{
  "dataset": "telephone keypad tones over noise or synthetic speech",
  "win_length": 512,
  "tokenizer": "word",
  "loss": "softmax",
  "encoder_norm": "batchnorm",
  "text_encoder_norm_position": "pre",
  "text_encoder_mlp_ratio": 4,
  "text_encoder_head_dim": 48,
  "text_encoder_inner_norm": false,
  "text_encoder_positions": "rope"
}
Rows from block 15 of the audio encoder of a small contrastive audio-text model, named by matrix and row number. Rows with one number belong to one channel. Each number is 200 + 30 x the weight over its row's rms, rounded and kept within 0 to 999. All counts start at 0. After the name is the row's rms in percent of the matrix's.
After each channel's rows are labels from the 100 clips, of 14848, where the channel reaches its highest value: "responds to" is what is common among them; "peak on" is the class under the peak. Only what is clearly more common there than usual is listed. The data: telephone keypad tones over noise or synthetic speech.
# convs0: first width-7 conv (encoder.blocks.15.convs.0.weight, 144x144x7, each kernel summed), inputs 0-71
# convs1: second width-7 conv (encoder.blocks.15.convs.1.weight, 144x144x7, transposed, each kernel summed), outputs 0-71

convs0.98,117,196,213,206,217,247,168,193,202,205,132,154,175,190,92,241,158,227,149,196,190,205,190,180,216,246,257,199,209,266,213,221,219,200,211,188,213,187,191,209,151,201,219,218,215,167,250,161,189,211,202,214,182,207,182,210,204,199,177,216,156,229,175,163,211,227,167,188,82,210,215,202,180
convs1.98,108,191,231,231,167,196,209,195,163,161,150,189,248,172,193,236,224,196,227,170,177,204,202,215,208,193,175,191,176,195,160,152,200,142,175,207,202,215,224,231,218,216,159,182,184,217,177,220,197,219,207,238,219,199,150,149,191,221,195,212,224,224,260,185,177,199,217,182,183,214,178,267,200
responds to: key "7"; first key: 7; last key: 7; number of keys: 1
peak on: key "7"

convs0.52,096,231,195,191,191,190,244,177,163,188,216,213,228,257,260,179,190,211,186,214,184,213,226,204,196,200,261,135,214,223,158,168,206,221,204,177,159,207,219,202,209,203,231,236,212,181,248,192,192,183,102,237,166,234,238,209,174,215,146,161,237,196,114,218,203,273,203,243,207,207,208,221,249
convs1.52,099,194,271,189,209,236,232,203,190,195,190,148,179,208,197,164,201,219,208,196,210,232,165,181,189,191,182,229,201,209,197,205,161,209,201,194,133,185,263,204,203,199,201,158,230,153,195,221,199,154,200,225,212,195,171,229,221,223,106,207,244,198,110,184,246,191,211,189,196,234,182,181,194
responds to: key "#"; first key: #; last key: #; number of keys: 1
peak on: key "#"

convs0.19,100,188,184,210,177,203,176,145,297,211,175,233,189,191,212,205,242,170,237,200,176,174,200,195,190,221,165,178,203,168,211,171,139,202,181,209,257,189,187,219,168,214,275,220,214,173,196,196,177,200,157,176,108,192,150,221,214,205,199,154,242,189,202,173,221,228,190,186,252,193,183,205,206
convs1.19,107,243,212,193,173,205,161,190,145,186,256,165,171,205,249,175,203,206,183,215,211,195,196,165,186,230,225,239,188,165,185,168,171,201,131,178,176,208,173,172,211,198,234,142,201,154,185,211,257,223,173,206,168,156,186,184,179,210,152,127,166,159,135,221,197,223,172,223,208,176,238,186,193
responds to: key "0"; last key: 0
peak on: key "0"

convs0.94,114,184,171,228,229,255,164,203,170,245,154,242,196,206,209,174,188,217,188,190,227,188,190,206,213,221,216,188,180,141,194,174,185,204,191,166,180,208,180,222,190,182,219,191,190,194,206,213,198,182,171,209,180,219,246,233,234,236,209,144,218,155,159,215,209,182,199,195,219,230,172,181,215
convs1.94,115,208,190,189,197,192,195,216,194,192,306,164,203,191,176,201,194,229,222,220,145,199,227,185,188,178,182,243,205,134,192,245,208,218,234,204,186,219,226,182,189,133,180,191,191,152,185,244,214,159,140,223,225,206,177,190,179,216,198,172,268,201,164,240,179,187,210,214,189,183,194,178,194
responds to: key "*"; first key: *; last key: *; number of keys: 2
peak on: key "*"

convs0.77,126,246,176,198,169,213,218,213,192,183,173,193,169,160,230,185,187,215,167,197,210,170,197,177,201,239,224,216,239,196,176,222,219,224,211,156,149,185,165,224,179,193,208,230,183,109,188,198,229,165,171,195,144,185,220,217,157,186,224,200,228,201,257,220,190,164,171,182,187,257,210,195,214
convs1.77,124,182,153,208,203,203,163,207,194,204,198,151,160,186,183,199,183,219,195,204,192,221,174,162,208,163,166,131,201,211,212,249,210,205,180,231,149,228,165,157,200,244,228,208,186,153,199,208,240,193,247,211,225,189,214,196,149,207,204,203,205,205,190,222,196,195,211,202,219,204,174,205,194
responds to: key "0"; last key: 0; number of keys: 1; last key: D
peak on: key "0"

convs0.103,116,191,154,210,176,147,216,212,191,223,210,212,164,187,109,173,239,201,178,204,204,238,217,198,197,177,176,210,215,221,208,222,194,279,211,227,229,178,181,200,250,198,188,213,160,228,242,169,178,176,190,197,236,197,212,217,243,203,200,209,180,181,254,146,140,214,175,225,139,214,88,230,210
convs1.103,094,202,193,211,169,196,207,198,184,178,187,162,220,234,166,176,183,204,214,216,186,172,162,183,197,182,212,142,238,240,223,192,206,180,196,206,255,230,190,169,223,173,216,190,215,230,190,233,166,221,238,171,308,203,155,218,304,207,227,236,129,176,189,174,118,199,241,191,177,214,216,212,187
responds to: key "C"; first key: C
peak on: key "C"

convs0.17,090,211,229,213,179,167,221,166,169,152,264,212,185,164,232,189,212,103,214,220,214,208,162,184,174,197,181,193,234,168,215,243,167,183,220,177,198,182,211,217,202,192,128,208,215,182,161,178,192,212,271,165,210,209,229,148,176,200,153,216,178,159,184,181,208,136,194,267,202,129,217,206,164
convs1.17,091,165,144,193,180,201,178,198,208,100,195,237,193,186,192,194,172,184,145,217,196,198,252,225,216,162,183,164,173,228,227,173,223,213,198,191,164,218,137,204,201,262,151,194,185,171,207,205,160,199,171,232,195,158,192,165,204,159,190,214,176,217,170,238,177,236,217,195,191,182,198,215,216
responds to: key "5"; key "3"; key "9"; key "#"
peak on: key "3"

convs0.54,093,182,181,252,173,227,174,156,169,241,195,164,166,181,207,192,229,140,148,181,214,216,205,211,157,236,175,230,178,154,194,209,245,242,224,226,208,187,154,178,240,178,149,210,159,220,231,185,203,199,161,158,168,188,173,223,179,255,156,157,201,210,177,216,205,181,178,153,229,252,209,185,143
convs1.54,102,187,229,247,171,202,169,228,180,178,182,226,220,190,171,161,192,217,189,194,181,171,217,185,170,189,189,197,206,189,262,240,193,243,206,238,220,176,196,177,211,198,229,155,195,224,196,218,176,133,166,219,160,226,253,205,180,214,218,162,201,196,202,224,312,208,157,186,221,202,235,216,218
responds to: key "D"; first key: D; last key: D; number of keys: 1
peak on: key "D"

convs0.105,078,169,204,230,219,139,186,149,214,189,203,230,210,228,229,216,144,158,170,212,143,161,198,200,157,203,184,222,167,220,218,170,209,232,211,245,184,217,205,175,199,160,185,152,169,212,189,217,177,203,233,242,222,193,208,267,194,201,201,232,215,149,220,208,251,196,205,149,211,169,191,189,231
convs1.105,093,121,203,159,187,160,177,257,164,220,188,183,259,208,243,182,234,225,201,154,191,198,214,205,142,185,185,238,195,207,207,226,174,167,219,168,206,191,194,215,217,162,208,187,144,199,177,140,155,184,175,175,189,231,170,223,183,170,235,190,195,157,215,151,165,248,164,199,228,205,212,185,207
responds to: key "D"; number of keys: 3; last key: D
peak on: key "D"

convs0.124,084,164,194,177,211,192,185,252,170,210,142,140,211,207,217,257,181,165,201,141,179,218,213,235,159,175,238,198,177,237,174,138,198,179,176,150,195,172,201,201,178,204,182,217,195,127,177,198,176,176,147,215,123,178,184,171,181,167,185,210,190,144,204,182,177,186,252,210,195,222,197,162,225
convs1.124,089,248,225,211,239,251,145,146,243,227,293,152,236,177,248,190,195,188,159,227,182,231,229,222,226,256,180,210,182,230,204,206,230,176,213,225,160,163,205,184,200,197,227,201,177,225,207,212,201,185,229,216,195,224,175,203,202,224,195,169,183,201,214,233,223,127,149,200,239,178,207,140,170
responds to: key "*"; last key: *
peak on: key "*"

convs0.31,103,106,150,168,245,225,161,191,169,281,158,186,128,171,145,208,207,223,215,184,203,150,209,264,195,195,230,218,185,241,208,175,162,189,164,174,182,211,178,186,148,180,207,224,220,201,237,184,229,170,166,193,153,187,246,200,179,225,168,217,195,223,223,180,166,165,182,178,201,167,172,184,193
convs1.31,102,192,177,162,269,204,141,207,162,153,215,195,226,207,180,166,207,175,256,167,187,157,208,237,189,241,207,191,131,162,198,172,186,189,144,188,212,238,193,226,235,229,182,198,164,212,176,196,198,180,170,145,226,195,191,189,186,159,183,192,222,211,210,176,207,240,170,219,216,209,228,174,216
responds to: key "7"; first key: 7; first key: *
peak on: key "7"

convs0.29,099,195,195,242,183,193,205,202,165,246,214,210,194,163,183,198,220,198,146,216,191,201,197,205,188,187,212,155,129,193,105,180,178,114,202,214,199,161,159,166,208,185,191,233,195,204,253,176,139,163,181,186,207,178,175,198,164,143,145,195,183,224,209,203,99,208,225,179,214,158,137,196,176
convs1.29,113,192,235,207,193,200,221,202,192,197,183,217,215,188,261,223,175,166,165,168,170,172,192,205,192,195,177,231,149,168,157,170,196,195,216,170,258,222,211,192,199,226,197,175,210,189,189,217,197,196,229,189,196,162,225,174,228,212,221,193,233,226,176,194,133,180,193,175,220,206,184,217,168
responds to: key "9"; key "#"; first key: 9; first key: #
peak on: key "#"; key "9"

convs0.115,104,99,188,158,182,262,181,206,135,245,192,135,204,171,245,150,124,237,210,167,190,177,213,181,234,198,254,171,197,179,174,169,159,221,145,199,200,191,226,191,180,130,246,158,181,206,258,190,226,198,144,168,166,213,191,183,192,214,195,194,220,230,190,215,223,177,216,172,175,189,180,235,209
convs1.115,090,235,230,184,185,218,182,201,168,160,180,209,170,241,279,134,210,160,283,219,188,228,193,188,183,179,183,180,180,203,198,172,192,151,151,181,154,183,192,148,197,198,231,185,211,198,205,199,269,193,188,187,185,193,161,159,202,195,227,172,234,162,210,223,221,272,160,192,232,174,217,184,200
responds to: key "#"; first key: #; last key: #; number of keys: 2
peak on: key "#"

convs0.87,086,158,221,254,187,158,184,233,162,269,180,119,253,174,206,223,160,228,174,167,192,199,250,188,195,180,189,211,208,157,214,216,224,219,213,242,190,177,277,202,188,203,223,230,174,215,235,184,206,222,228,216,174,239,220,183,192,224,155,196,246,169,185,187,185,243,225,205,190,187,187,219,200
convs1.87,081,201,201,277,182,199,157,216,197,180,249,126,245,197,180,215,195,224,196,202,184,212,202,181,197,205,188,211,147,201,218,213,174,216,283,207,135,229,171,199,247,182,177,184,207,203,174,193,202,207,197,193,190,235,171,198,227,207,198,198,221,192,220,167,198,235,155,210,188,230,236,211,245
responds to: key "6"; first key: 6; last key: 6
peak on: key "6"

convs0.108,083,184,216,170,168,179,178,299,227,278,199,189,170,219,191,223,187,199,188,172,139,161,243,240,216,160,198,193,198,146,183,187,150,184,213,220,225,213,237,191,223,240,212,208,197,197,164,183,208,210,161,184,213,210,220,172,172,180,243,197,204,171,178,184,226,212,175,184,205,165,206,190,112
convs1.108,081,163,213,226,188,221,203,124,192,179,191,186,161,191,165,151,216,221,169,162,228,224,169,158,163,194,221,185,200,209,199,228,229,220,214,201,223,155,242,182,213,209,207,190,189,231,228,246,213,175,197,144,181,190,207,248,165,186,229,223,208,215,149,200,184,207,225,178,197,228,171,267,212
responds to: key "5"; key "7"; first key: 5; number of keys: 9
peak on: key "5"; key "B"

convs0.80,115,192,186,207,230,199,205,194,180,219,168,182,190,199,195,286,209,176,221,230,189,199,197,252,221,212,159,210,195,275,238,233,201,171,204,217,194,230,200,231,255,229,175,170,244,176,138,212,182,207,295,237,199,157,167,218,208,211,223,225,249,252,209,182,195,244,202,209,207,168,220,235,230
convs1.80,113,205,187,197,266,206,218,204,189,216,162,152,182,145,213,226,215,227,207,214,177,207,177,217,179,169,239,169,141,150,216,202,174,222,192,168,175,160,177,235,199,170,186,236,190,188,210,203,163,211,192,265,196,196,185,204,219,194,206,175,149,241,175,218,205,200,210,221,204,220,185,190,210
responds to: key "1"; first key: 1; number of keys: 1; last key: 1
peak on: key "1"

convs0.55,132,227,178,141,244,217,144,184,175,189,173,220,227,199,232,228,193,210,172,175,193,184,151,207,229,244,236,220,162,151,84,213,192,213,144,162,190,195,229,263,214,261,243,179,188,233,225,175,238,198,97,218,180,200,224,211,187,192,145,229,214,150,172,239,190,191,207,199,191,208,212,179,198
convs1.55,112,200,193,196,206,199,124,168,199,210,177,198,226,185,222,303,203,211,202,213,207,230,150,206,182,203,223,155,160,183,137,242,205,237,150,125,202,219,236,229,218,246,175,179,218,220,188,185,234,193,104,195,149,190,203,222,237,177,162,277,235,178,200,192,280,176,167,185,204,247,166,188,218
responds to: key "1"; last key: 1; first key: 1; number of keys: 1
peak on: key "1"

convs0.43,105,164,144,190,205,185,151,183,130,192,220,196,151,199,189,159,158,216,170,168,229,206,230,214,200,201,249,195,171,179,164,187,231,198,165,201,201,213,126,184,212,148,209,196,187,169,261,174,191,122,155,189,162,204,179,226,189,192,182,161,214,228,236,187,174,202,167,210,240,200,222,215,183
convs1.43,104,200,165,206,212,213,168,195,196,176,232,164,216,181,255,160,170,167,216,215,220,167,155,193,172,230,203,160,187,190,217,183,195,207,186,181,221,202,140,229,178,204,209,216,195,227,175,228,190,144,169,122,235,177,215,197,168,165,183,235,194,185,255,211,247,219,174,183,218,194,221,216,193
responds to: key "7"; first key: 7; number of keys: 1; last key: 7
peak on: key "7"

convs0.30,092,249,213,196,215,178,167,164,179,171,174,212,200,224,169,212,250,200,151,167,184,218,217,190,186,232,191,183,178,247,125,145,172,261,155,185,196,234,171,213,196,202,213,193,205,250,274,152,220,170,188,202,203,229,250,244,239,204,202,161,155,178,171,189,149,254,209,187,186,204,206,179,169
convs1.30,095,179,212,164,221,201,281,168,174,200,153,212,197,288,150,164,213,192,178,230,251,230,178,213,154,203,222,196,259,171,207,173,192,201,202,138,197,221,141,252,192,217,217,217,197,274,196,158,234,192,202,198,234,207,201,189,290,174,184,223,186,215,273,223,284,159,151,189,209,224,243,208,205
responds to: key "C"; last key: C; first key: C
peak on: key "C"

convs0.82,091,212,252,189,223,186,262,193,178,103,223,203,175,222,190,211,191,156,158,178,212,198,182,200,219,192,195,141,245,223,219,188,160,181,213,211,225,212,210,210,225,209,205,209,165,157,270,190,208,275,232,183,217,155,226,138,224,145,210,261,168,214,187,221,225,186,254,177,183,184,223,207,197
convs1.82,105,143,181,179,156,218,229,221,211,188,205,168,222,174,220,185,184,127,197,161,223,191,194,177,173,220,171,208,177,253,177,163,190,181,229,197,166,197,180,244,169,231,180,131,192,226,182,223,205,91,178,205,203,167,220,161,163,173,233,192,179,183,192,196,193,216,178,195,209,246,163,190,202
responds to: number of keys: 1; key "2"; last key: 2; first key: 2
peak on: key "2"

convs0.143,101,179,218,223,205,167,218,188,198,135,177,177,182,223,210,151,183,147,180,163,217,203,149,177,243,182,155,152,199,210,159,188,186,186,158,193,206,220,190,184,181,196,168,189,162,141,208,190,245,218,152,182,167,185,198,179,205,158,150,236,129,246,137,246,171,193,219,186,243,145,154,201,215
convs1.143,101,178,187,203,213,218,222,205,230,157,294,227,178,236,209,187,201,224,180,216,189,150,182,260,159,221,184,174,146,252,175,209,184,171,187,180,208,234,233,182,209,253,202,187,202,213,193,186,240,207,194,229,224,171,178,178,215,211,161,169,225,214,168,181,164,219,165,182,198,181,184,149,211
responds to: key "0"; key "*"; number of keys: 9
peak on: key "*"; key "0"

convs0.125,112,195,203,186,232,220,208,188,162,172,237,233,210,224,172,212,185,180,201,232,235,229,218,211,251,196,216,204,200,246,166,265,178,209,192,176,149,191,198,140,182,211,197,154,240,170,255,195,198,254,204,249,183,248,210,200,175,205,227,241,195,204,147,185,158,170,188,172,214,197,168,189,225
convs1.125,104,210,196,226,211,178,294,261,172,180,189,196,189,215,180,239,147,229,223,204,194,234,193,239,201,151,219,213,224,270,168,197,220,191,212,190,198,201,272,125,212,248,188,189,200,186,162,223,171,172,193,187,160,204,199,209,192,195,227,276,148,247,106,197,172,218,223,189,174,198,191,180,205
responds to: number of keys: 1; last key: 1; first key: 1; last key: 4
peak on: key "1"; key "4"

convs0.20,096,211,157,193,177,155,217,218,187,205,226,184,194,205,221,188,151,149,176,174,199,161,252,161,206,205,188,217,124,206,178,213,194,207,193,204,234,201,212,174,165,205,189,206,166,173,255,264,236,177,244,173,156,183,181,205,221,201,200,161,170,257,125,268,207,121,160,220,226,214,154,192,239
convs1.20,102,208,222,184,207,181,203,184,196,174,263,190,159,168,213,199,183,197,130,186,203,170,210,186,208,184,202,213,199,255,165,179,178,142,217,214,192,152,175,191,184,214,168,233,212,235,157,131,277,164,170,181,199,150,195,205,243,243,209,204,245,168,156,206,205,183,169,195,217,203,222,159,203
responds to: key "0"; first key: 0; last key: 0; number of keys: 1
peak on: key "0"

convs0.34,094,143,214,197,118,170,167,203,143,233,170,204,183,241,190,165,225,189,217,157,182,225,162,187,211,143,192,198,189,136,201,229,236,197,183,187,188,147,187,171,201,176,178,186,154,204,231,145,179,201,167,229,195,258,195,183,195,242,166,169,204,245,189,214,185,205,193,186,154,151,154,182,104
convs1.34,093,154,222,218,231,211,177,216,222,179,191,153,245,196,238,177,214,171,207,230,228,167,219,204,167,204,242,136,213,186,208,181,177,219,213,211,216,178,203,190,200,203,211,210,149,232,186,163,191,199,232,208,196,185,288,202,276,227,212,199,180,169,212,213,178,179,177,211,209,227,227,261,174
responds to: key "C"; key "6"; last key: 6; first key: C
peak on: key "C"

convs0.137,095,227,204,147,198,182,177,230,179,266,139,223,195,198,185,205,229,203,223,179,197,204,216,171,158,176,266,206,197,177,158,210,207,205,167,208,229,186,172,205,234,190,236,214,186,191,176,209,215,180,202,174,143,218,167,204,285,191,181,161,144,233,201,146,175,246,220,188,192,233,147,188,246
convs1.137,106,182,186,168,199,233,190,177,228,181,210,133,168,219,205,224,213,184,150,193,161,152,135,194,184,246,165,219,177,183,201,141,199,220,199,187,204,213,176,196,201,183,140,165,204,257,210,231,170,161,221,177,304,211,191,189,226,203,171,189,187,177,298,219,203,196,166,185,226,191,210,204,157
responds to: key "C"; first key: C; last key: C
peak on: key "C"

convs0.42,119,174,129,181,218,187,246,167,169,191,170,160,206,203,158,192,184,245,150,235,183,178,151,217,202,156,177,176,209,248,195,159,193,171,189,165,204,249,184,160,230,183,221,184,183,254,227,213,224,199,167,214,238,178,191,218,206,183,180,184,197,201,234,145,174,210,196,216,188,212,223,194,206
convs1.42,097,207,176,171,228,221,249,231,208,178,203,178,176,200,181,159,191,162,211,210,218,247,187,200,195,220,194,189,245,160,200,201,215,192,179,205,328,229,183,238,176,165,195,198,212,211,187,237,222,189,192,186,330,212,198,208,177,180,206,169,184,182,179,170,225,185,191,222,237,210,167,216,179
responds to: key "9"; last key: 9; first key: 9; number of keys: 1
peak on: key "9"

convs0.111,114,206,205,203,225,166,194,204,155,174,189,175,174,164,138,244,171,182,165,181,205,236,194,232,244,204,237,204,198,197,181,187,184,184,183,175,157,263,96,191,178,201,238,224,183,216,212,209,189,184,178,179,204,198,234,158,246,212,178,255,190,248,159,195,210,201,172,174,249,223,177,193,204
convs1.111,109,181,203,164,228,195,224,197,189,182,307,179,141,154,202,218,221,225,176,178,190,198,195,316,199,221,205,191,162,211,179,205,197,226,169,211,224,178,137,187,208,260,170,184,200,201,192,234,199,150,210,213,195,186,179,211,199,185,203,228,221,239,159,179,183,213,194,199,188,200,228,205,188
responds to: key "*"; last key: *; first key: *; number of keys: 1
peak on: key "*"

convs0.74,102,198,183,186,172,177,177,177,156,148,195,226,193,173,161,130,238,239,172,192,225,153,189,201,159,222,223,176,201,187,158,214,138,226,164,174,154,166,211,194,218,179,200,201,216,130,230,190,159,194,199,161,243,196,214,208,86,201,194,120,160,205,170,195,207,204,214,209,230,200,195,183,176
convs1.74,101,166,220,157,213,203,204,218,239,188,195,194,197,177,211,184,175,231,196,234,230,180,198,230,208,232,206,148,241,189,196,208,223,210,164,210,192,179,213,202,197,176,212,205,188,126,223,248,213,142,197,181,355,220,200,227,126,144,218,146,180,181,83,168,234,187,221,215,238,176,184,208,232
responds to: key "D"; key "3"; number of keys: 9; last key: D
peak on: key "D"

convs0.141,102,187,191,156,162,241,189,191,199,248,168,164,199,190,196,165,125,181,136,203,153,199,240,192,175,223,227,203,191,195,134,234,186,188,226,151,188,176,234,157,139,199,195,186,147,152,260,191,206,229,168,192,173,243,191,218,192,217,216,180,227,170,115,242,162,191,190,173,149,206,138,196,186
convs1.141,100,236,240,168,170,187,200,198,183,179,184,271,207,182,182,193,152,258,198,206,198,206,189,121,253,203,206,162,211,216,135,191,234,121,195,203,153,287,250,172,206,202,151,196,211,198,179,189,243,222,206,217,165,180,158,205,202,197,229,193,169,180,156,294,170,157,207,201,205,190,169,198,275
responds to: key "5"; last key: 5
peak on: key "5"

convs0.121,130,200,195,208,211,238,212,180,189,190,234,245,203,208,205,208,243,169,178,186,185,169,220,193,214,235,223,209,146,199,125,193,183,275,224,207,257,234,199,261,211,191,189,189,204,214,195,173,208,198,151,186,224,239,180,219,240,198,214,201,227,209,207,198,104,191,195,171,153,237,79,210,209
convs1.121,118,196,223,158,208,222,178,214,213,200,200,206,198,229,184,229,163,207,230,216,206,248,194,221,191,171,200,170,221,170,179,194,195,151,241,185,148,204,271,163,232,211,216,204,216,268,226,195,202,220,198,196,250,210,237,216,315,166,162,187,174,207,222,187,116,190,188,218,189,213,144,195,219
responds to: key "C"; last key: C; first key: C
peak on: key "C"

convs0.118,103,209,158,196,162,203,193,205,151,166,178,187,185,247,98,211,174,211,212,192,191,196,201,199,191,189,194,194,212,170,199,175,201,161,212,196,242,209,213,144,206,210,218,208,186,216,207,228,177,248,225,231,222,185,230,194,170,190,170,189,138,175,197,125,197,154,223,197,178,225,177,164,159
convs1.118,096,208,246,196,223,209,163,211,212,217,198,188,156,173,190,152,170,186,208,161,201,204,139,180,243,155,221,167,223,262,196,227,209,195,252,189,261,186,287,260,134,217,215,200,206,206,202,190,151,170,158,215,271,202,191,177,170,233,200,241,156,190,231,180,218,183,202,196,182,216,185,213,159
responds to: key "9"; key "5"; last key: 9; last key: 5
peak on: key "5"

convs0.21,095,174,223,167,206,216,230,198,185,204,165,224,238,255,198,154,190,189,205,199,213,123,192,213,271,183,218,206,199,268,163,220,190,187,232,192,186,235,188,213,226,205,174,185,290,174,199,201,191,198,183,196,148,225,157,176,217,180,198,235,155,252,243,176,211,202,205,228,155,184,219,208,213
convs1.21,115,223,179,164,242,194,294,195,202,191,111,192,168,198,159,231,202,207,196,166,159,218,213,254,183,199,189,244,170,256,188,183,196,200,191,191,181,248,183,241,207,248,182,187,193,193,191,197,189,222,191,163,238,203,170,177,194,233,163,168,170,214,192,207,186,195,190,193,190,232,185,149,172
responds to: key "7"; last key: 7; number of keys: 1; first key: 7
peak on: key "7"

convs0.135,106,290,185,158,240,197,190,213,193,197,184,191,168,158,181,154,205,197,186,221,233,204,231,210,211,212,192,197,189,265,186,207,208,184,194,171,194,177,185,202,191,162,225,245,227,170,219,193,166,119,166,219,186,169,164,162,194,144,135,204,157,235,208,226,196,176,228,231,187,188,172,208,194
convs1.135,088,200,221,180,192,174,170,173,200,187,186,230,203,210,220,202,164,179,173,167,184,178,203,208,201,227,163,153,157,146,187,185,192,175,162,223,170,174,231,271,156,216,148,184,189,201,132,148,184,256,203,190,198,106,211,191,157,186,183,202,212,217,203,204,194,237,192,206,210,215,216,225,181
responds to: key "7"; key "5"; number of keys: 9
peak on: key "7"

convs0.61,107,188,207,184,184,209,183,204,204,276,209,228,193,167,188,176,156,196,220,173,196,188,187,181,193,239,172,192,202,181,94,212,272,144,225,154,182,228,204,156,161,250,216,184,201,135,301,171,197,197,192,144,217,207,237,233,190,256,223,203,183,228,202,204,147,227,230,171,167,181,170,221,189
convs1.61,117,168,245,138,173,198,173,209,187,215,201,261,259,180,195,232,177,256,196,206,160,175,212,153,193,165,217,205,162,225,205,233,170,185,217,164,163,186,195,216,210,195,173,158,155,208,191,231,226,270,271,178,175,177,194,158,204,188,209,264,193,207,182,214,164,184,203,186,190,154,159,200,188
responds to: key "1"; first key: 1
peak on: key "1"

convs0.26,110,198,168,206,208,215,194,224,199,251,185,172,180,201,230,145,227,213,226,194,159,178,211,155,205,207,186,183,150,153,176,203,160,187,194,166,206,188,185,190,169,173,231,187,173,199,178,193,172,192,206,213,119,238,207,225,179,222,196,190,185,202,159,203,168,199,217,242,194,179,173,158,153
convs1.26,114,246,219,184,152,215,220,196,210,196,171,142,191,172,261,150,205,284,209,186,222,183,174,136,190,195,246,168,171,208,189,154,226,168,165,163,135,213,187,167,186,217,250,192,211,172,213,185,190,118,191,171,181,186,173,203,194,230,209,191,143,188,166,216,123,234,190,180,153,149,220,208,203
responds to: key "#"; last key: #; number of keys: 9
peak on: key "#"

convs0.8,077,302,213,198,163,204,203,161,152,288,203,184,220,195,185,212,220,250,172,164,229,222,188,202,160,159,133,171,162,187,208,157,189,228,231,160,233,203,172,189,188,250,192,199,215,177,135,169,212,219,186,176,185,162,257,164,209,245,180,190,182,124,205,186,218,190,246,167,257,166,208,229,205
convs1.8,102,155,179,227,230,235,183,201,229,239,180,229,197,177,161,192,182,220,188,213,181,188,197,193,208,184,249,205,225,170,205,253,215,150,194,217,187,203,214,189,184,183,185,197,169,234,179,174,194,238,183,158,240,184,238,229,181,197,188,210,250,256,184,191,208,195,178,189,196,236,259,199,182
responds to: key "*"; first key: *; number of keys: 7
peak on: key "*"

convs0.44,069,201,173,215,208,317,213,159,214,277,187,205,221,185,224,208,189,219,291,192,148,221,136,216,166,166,193,208,173,195,267,136,156,215,227,188,182,185,188,205,198,227,187,184,172,229,134,202,208,221,199,166,225,186,144,191,176,223,189,192,210,149,172,203,236,206,151,179,195,205,209,230,208
convs1.44,094,205,189,201,232,209,179,236,193,233,209,152,159,245,173,183,171,233,260,223,187,229,230,199,251,142,245,218,191,194,172,218,230,159,151,218,199,205,199,152,186,186,252,160,212,162,201,195,168,210,173,168,187,172,224,238,198,205,196,140,180,151,208,191,156,254,236,226,203,215,267,179,177
responds to: key "6"; first key: 6
peak on: key "6"